config.yaml
train_examples: 395000
levels_per_channel: 16
mlp_ratio: 2
fused_qkv: true
init: "xavier_uniform"
beta2: 0.99
beta1: 0.9
max_precond_dim: 512
Rows from block 4 of a small autoregressive pixel model, named by matrix and row number. Rows with one number belong to one neuron. Each number is 200 + 30 x the weight over its row's rms, rounded and kept within 0 to 999. All counts start at 0.
After each neuron's rows are labels from the 100 images, of 14848, where the neuron reaches its largest size: "responds to" is what is common among them. Only what is clearly more common there than usual is listed. The data: single printed letters, digits and signs in grey, bent and noisy.
# gate: MLP gate (model.blocks.4.mlp.gate.weight, 256x128), inputs 0-127
# fc1: MLP up (model.blocks.4.mlp.fc1.weight, 256x128), inputs 0-127
# fc2: MLP down (model.blocks.4.mlp.fc2.weight, 128x256, transposed), outputs 0-127

gate.89,198,208,166,190,239,220,204,224,209,218,169,223,180,190,200,225,182,177,224,213,238,212,183,242,203,196,208,193,216,192,181,181,163,253,229,205,197,216,222,205,203,238,174,181,220,242,152,235,216,243,178,177,223,174,220,225,227,211,206,213,131,141,171,193,205,147,207,254,244,118,210,159,205,262,245,169,163,268,214,243,175,182,193,210,151,220,189,153,207,202,211,202,165,220,221,218,184,216,237,137,183,209,188,215,162,259,256,208,167,189,184,245,187,169,213,241,280,171,238,180,181,209,219,180,174,199,196,206
fc1.89,227,151,160,207,184,196,182,209,244,206,212,174,215,183,156,183,184,140,215,239,225,186,212,263,149,186,191,180,248,187,192,204,224,201,233,172,196,216,211,246,218,201,182,130,216,231,173,198,169,180,114,210,205,253,166,198,175,167,218,264,147,197,235,200,150,187,243,216,157,193,229,181,228,161,217,206,208,205,207,182,161,252,259,178,199,173,167,169,217,189,207,187,199,228,181,207,160,226,185,198,152,201,193,218,179,160,201,207,161,169,139,180,226,204,188,152,211,158,246,149,227,195,182,206,233,204,182,249
fc2.89,218,215,164,181,183,147,188,163,175,180,237,177,199,267,249,194,214,214,263,188,164,219,210,241,221,166,178,157,178,190,224,184,287,153,199,265,203,151,142,172,233,184,186,201,198,264,251,230,192,144,196,237,201,187,198,187,237,206,196,170,188,186,232,167,191,232,179,181,237,218,201,221,217,174,186,238,247,200,169,180,180,168,184,218,172,159,258,232,205,209,191,176,241,212,197,205,176,243,183,177,190,139,204,227,176,182,183,187,216,219,175,211,222,175,206,230,224,241,178,233,175,187,203,252,200,256,169,210
responds to: digit; the character ?; the character 3

gate.88,208,141,164,146,220,184,174,198,210,164,196,206,210,197,235,177,184,189,259,178,203,83,197,217,185,201,218,155,247,196,177,172,213,132,219,145,271,193,187,194,218,211,201,204,166,250,140,214,202,181,191,203,254,234,226,204,224,231,204,204,167,189,220,221,192,183,216,267,179,207,186,191,175,228,215,218,204,215,201,251,189,239,213,184,191,195,199,219,163,200,166,191,239,228,170,223,169,207,185,234,204,229,174,232,164,193,238,241,229,181,147,208,243,155,187,200,141,225,218,207,200,153,220,165,188,240,193,229
fc1.88,178,195,263,202,141,224,190,207,217,208,191,160,269,195,223,230,212,201,96,265,204,179,188,210,189,215,224,252,238,220,214,177,201,204,240,209,191,194,219,149,192,167,207,216,192,206,97,229,152,241,131,201,194,194,197,199,147,240,203,200,248,192,256,201,137,242,208,167,164,189,201,209,202,181,237,206,232,158,207,199,171,219,220,185,220,237,252,189,180,200,220,197,179,211,233,208,185,227,211,185,203,218,234,264,172,201,199,203,198,220,214,215,207,242,215,200,220,187,159,221,178,206,229,188,220,204,161,233
fc2.88,178,214,209,184,243,178,214,194,212,200,203,220,169,227,170,187,209,198,209,187,183,101,196,128,158,198,164,162,191,151,168,212,225,163,167,180,236,201,140,163,236,228,162,205,160,181,202,205,195,238,203,198,198,232,239,158,243,240,280,172,182,128,192,186,148,152,191,221,237,207,273,219,198,217,177,233,201,214,186,219,213,243,226,195,209,198,218,205,156,150,239,204,250,145,206,212,187,209,203,188,151,216,209,199,206,179,159,187,234,204,248,232,227,205,196,182,231,218,191,188,161,206,175,223,212,216,206,162
responds to: digit

gate.123,161,216,194,216,179,188,197,192,238,138,180,209,258,186,218,224,198,136,158,182,216,209,232,193,220,159,245,216,167,210,178,232,229,211,203,262,219,245,212,209,196,277,228,141,162,200,192,179,188,210,133,104,176,208,172,189,174,233,185,181,209,240,221,142,233,172,185,203,211,197,242,186,162,197,219,183,235,203,178,206,187,176,259,179,146,234,190,242,181,207,196,248,190,185,226,225,238,175,193,213,235,175,196,219,197,199,242,231,185,181,186,227,234,215,198,215,180,155,241,148,223,223,211,199,189,233,159,216
fc1.123,177,187,188,216,199,202,181,229,212,267,218,267,219,244,195,199,240,208,249,180,178,179,191,173,221,189,162,235,245,212,212,160,220,259,195,212,176,227,232,215,164,208,192,195,236,228,144,197,189,211,208,153,213,213,192,238,247,160,254,192,197,162,151,170,172,178,200,204,213,196,205,257,231,209,256,205,197,225,225,214,142,226,278,187,212,182,220,191,226,163,199,160,187,189,189,207,168,188,181,154,214,157,134,196,183,220,203,116,216,184,207,143,231,229,206,205,200,190,246,272,211,215,219,217,176,203,200,220
fc2.123,161,170,195,185,212,170,246,145,156,213,154,130,172,207,187,214,219,215,246,162,202,180,225,213,177,195,229,174,197,160,183,224,217,206,169,152,220,174,207,182,213,165,230,218,217,206,276,275,147,227,239,203,200,184,198,191,269,173,201,176,200,195,189,185,215,226,171,226,176,204,150,254,222,171,155,191,229,225,167,214,252,247,176,166,218,242,187,178,192,197,205,171,221,197,157,190,226,245,213,218,154,229,217,211,227,152,181,250,224,231,186,222,149,170,170,190,218,241,200,208,191,173,229,253,208,194,172,170
responds to: digit

gate.139,182,210,196,241,199,180,194,191,190,138,224,176,229,202,181,171,171,205,172,218,197,187,266,259,214,191,186,193,195,203,153,166,222,250,168,261,229,144,209,227,216,245,189,239,172,243,157,235,134,181,258,171,234,129,164,199,210,224,190,175,201,209,198,175,171,202,189,175,192,216,178,208,221,189,181,181,182,222,225,192,217,213,185,235,217,195,149,217,195,221,245,204,255,180,187,250,146,237,193,214,168,238,202,197,236,249,180,236,286,199,145,189,145,219,173,200,201,199,222,167,197,181,193,238,174,204,187,174
fc1.139,203,195,181,218,181,202,185,223,206,195,187,171,227,199,197,210,182,250,224,187,186,179,138,229,203,223,247,194,216,195,144,176,238,190,221,198,205,144,214,165,170,133,148,182,142,162,215,195,121,194,146,195,174,172,158,200,197,189,165,185,183,204,244,196,182,194,174,149,253,157,138,165,193,183,215,211,219,189,157,210,208,210,181,228,189,234,211,203,177,192,214,210,182,156,134,200,179,240,174,242,179,205,180,165,215,199,211,168,224,178,152,195,198,242,197,186,180,180,162,199,141,173,123,213,199,260,205,257
fc2.139,174,145,203,177,218,161,182,131,204,202,218,176,234,203,153,190,205,162,132,168,251,219,230,176,206,224,164,222,201,164,196,209,190,221,132,200,174,202,187,197,176,204,176,221,223,217,227,154,208,197,195,230,146,229,193,187,154,215,204,239,199,200,159,213,219,194,177,216,222,196,249,252,241,180,289,193,207,169,157,176,209,218,184,192,152,189,139,217,181,219,199,197,247,243,216,236,227,230,255,200,207,177,228,190,173,143,223,196,155,245,205,144,220,192,190,225,250,231,236,196,210,172,234,191,159,199,203,169
responds to: capital; the character N

gate.43,254,203,197,236,188,157,217,214,192,202,255,223,174,166,213,221,156,199,136,188,132,152,187,222,171,136,213,192,169,199,164,132,207,234,198,197,205,175,172,176,133,205,233,166,155,182,226,259,208,167,178,200,176,202,213,232,231,201,179,149,174,194,167,162,225,274,159,210,193,181,213,170,190,193,181,185,260,212,182,182,215,196,198,213,184,265,215,193,215,177,196,218,197,199,218,235,223,181,161,187,216,199,139,220,171,203,191,210,173,174,181,241,181,211,166,175,130,164,231,199,208,237,220,194,187,156,165,167
fc1.43,262,207,212,207,201,205,162,254,155,166,184,183,213,153,210,203,175,213,211,199,226,230,211,181,228,224,175,211,202,237,180,269,222,230,181,204,160,193,185,153,168,200,219,232,211,190,223,218,169,216,211,207,214,216,214,177,220,208,220,237,181,216,158,251,234,223,214,222,154,174,174,215,267,206,198,212,203,211,228,211,250,236,238,269,221,169,230,187,203,249,225,221,189,206,210,242,212,240,191,154,224,281,251,202,159,190,232,201,204,215,129,182,222,209,168,165,219,269,208,216,199,190,251,231,178,181,270,217
fc2.43,199,173,192,208,193,185,246,175,245,302,234,201,239,226,177,192,247,206,233,207,180,157,219,163,193,200,186,167,192,188,240,176,217,166,267,172,260,220,221,215,204,217,197,184,196,213,224,150,225,229,160,276,255,199,204,193,232,189,178,200,209,172,194,196,187,145,218,164,261,212,200,162,157,232,202,192,204,213,161,204,188,156,212,166,146,195,115,206,193,143,215,203,204,153,184,207,204,150,190,255,182,202,193,216,217,203,205,199,171,168,212,212,189,199,203,219,185,167,199,192,215,208,163,199,243,226,157,147
responds to: capital

gate.240,202,181,156,202,198,198,217,186,204,243,220,243,174,218,196,160,108,151,147,186,198,185,202,210,250,188,190,188,169,207,179,217,180,180,219,228,223,225,220,203,134,196,189,239,207,213,204,186,192,197,183,160,169,235,217,196,189,188,118,187,173,269,219,248,198,162,212,206,268,201,190,255,241,218,225,241,197,153,179,155,173,214,245,202,196,191,244,238,211,178,167,183,171,227,242,194,214,176,228,243,265,202,171,145,202,238,219,219,187,161,194,192,224,204,173,155,195,199,194,235,171,191,212,145,232,162,178,208
fc1.240,192,207,222,212,216,188,172,238,189,218,223,209,173,176,156,200,182,226,205,221,209,220,166,186,201,197,130,219,193,143,182,178,185,176,192,219,190,191,181,183,166,238,174,130,193,187,227,224,166,166,214,221,214,207,183,187,178,172,193,266,175,216,153,242,236,237,203,218,205,244,132,197,241,175,203,161,207,194,187,151,210,239,123,113,180,208,218,244,177,173,149,135,227,183,203,186,190,177,146,226,177,247,238,231,161,202,203,228,227,206,156,232,197,162,175,235,217,228,193,221,205,148,244,185,178,200,187,192
fc2.240,203,199,148,144,170,186,224,231,172,228,189,197,246,212,143,207,267,158,186,195,189,161,171,196,241,199,228,171,185,228,216,245,205,231,193,181,201,221,150,188,243,175,170,169,223,191,209,220,252,191,146,189,246,161,190,199,200,249,226,180,240,136,229,207,230,196,185,172,137,206,260,173,181,204,192,184,214,192,245,195,216,163,205,240,161,166,175,168,174,198,231,258,178,184,183,173,252,177,198,164,189,172,173,196,190,181,190,231,183,184,232,191,186,226,256,252,194,233,170,154,184,249,152,221,185,216,175,211
responds to: capital

gate.200,202,188,209,134,190,214,227,263,212,194,201,185,253,147,201,156,169,204,200,232,249,240,240,189,231,221,187,206,206,180,176,207,152,243,205,147,243,242,183,190,221,249,177,161,192,188,215,206,190,143,246,198,220,190,194,234,196,230,190,201,224,200,216,204,185,215,175,223,224,180,207,201,147,191,188,131,193,211,246,254,188,223,152,179,246,240,232,233,238,245,241,200,172,199,267,193,210,243,183,203,269,235,190,189,295,188,222,219,195,224,171,167,193,201,184,195,240,224,194,227,216,225,206,209,214,165,194,181
fc1.200,178,251,220,206,151,165,216,192,177,215,186,179,182,206,245,154,196,234,182,195,200,275,249,251,237,206,217,185,207,199,211,168,188,143,195,224,194,209,245,139,199,180,140,265,198,169,245,186,235,211,233,273,191,214,234,193,171,196,188,233,209,197,219,180,117,255,177,166,208,190,201,190,200,199,208,183,218,158,244,210,207,205,252,206,200,155,248,199,248,162,179,182,225,231,174,179,197,194,201,254,226,199,200,215,197,188,177,177,196,251,161,174,193,228,221,251,215,223,148,217,214,219,183,210,174,173,247,185
fc2.200,175,209,191,198,256,164,239,194,209,167,223,183,160,199,111,237,216,232,204,149,187,166,192,217,162,190,255,223,168,201,197,164,173,230,211,180,162,213,204,173,197,209,210,190,199,205,183,174,185,238,192,226,204,229,193,207,216,170,225,175,232,226,148,238,262,135,237,159,220,256,234,170,199,201,174,171,244,190,208,223,193,169,182,211,215,225,175,202,177,216,223,233,175,162,198,146,220,197,211,173,208,221,182,161,243,179,181,217,233,241,226,193,236,184,194,144,224,209,270,195,216,245,280,231,225,173,147,211
responds to: digit

gate.221,205,205,236,184,232,207,217,206,197,199,187,232,248,186,184,182,209,198,162,234,175,219,266,247,243,182,204,197,231,216,212,181,211,228,163,210,234,214,236,225,205,197,277,263,201,202,234,220,236,238,296,229,219,247,169,211,227,242,279,166,194,209,232,187,158,187,210,194,205,181,191,241,200,232,220,174,225,176,212,206,222,203,208,269,232,197,171,201,250,231,215,189,201,218,190,251,187,223,215,222,187,170,207,139,239,185,212,155,163,190,193,229,270,220,190,194,170,207,209,197,175,228,242,200,217,182,266,194
fc1.221,214,194,193,225,192,179,140,204,214,227,199,215,254,228,241,180,243,214,160,211,206,180,208,169,160,203,258,269,188,158,229,221,189,194,161,219,200,205,195,224,183,232,177,188,252,246,221,190,167,203,198,225,181,217,183,204,211,204,186,234,204,159,227,242,180,247,219,200,227,260,245,188,175,204,221,143,189,206,195,220,216,245,175,223,171,219,191,177,160,214,215,204,256,187,233,249,202,235,262,228,214,159,180,193,234,208,205,184,245,242,169,202,162,239,226,305,197,171,214,217,246,185,169,180,157,239,178,217
fc2.221,214,203,191,223,221,187,182,170,194,188,215,183,196,230,172,242,145,239,187,170,178,206,234,163,205,156,205,183,218,191,169,209,205,224,244,163,151,182,168,193,220,221,206,190,215,181,186,221,229,225,256,200,225,200,161,175,194,211,235,248,214,254,195,165,237,216,208,208,239,159,151,277,214,247,146,245,214,189,194,214,184,184,215,206,192,192,224,169,220,202,128,197,142,192,178,204,162,124,182,207,167,265,194,224,215,164,167,217,186,177,233,259,258,194,191,197,207,232,131,213,216,169,208,172,205,136,198,221
responds to: capital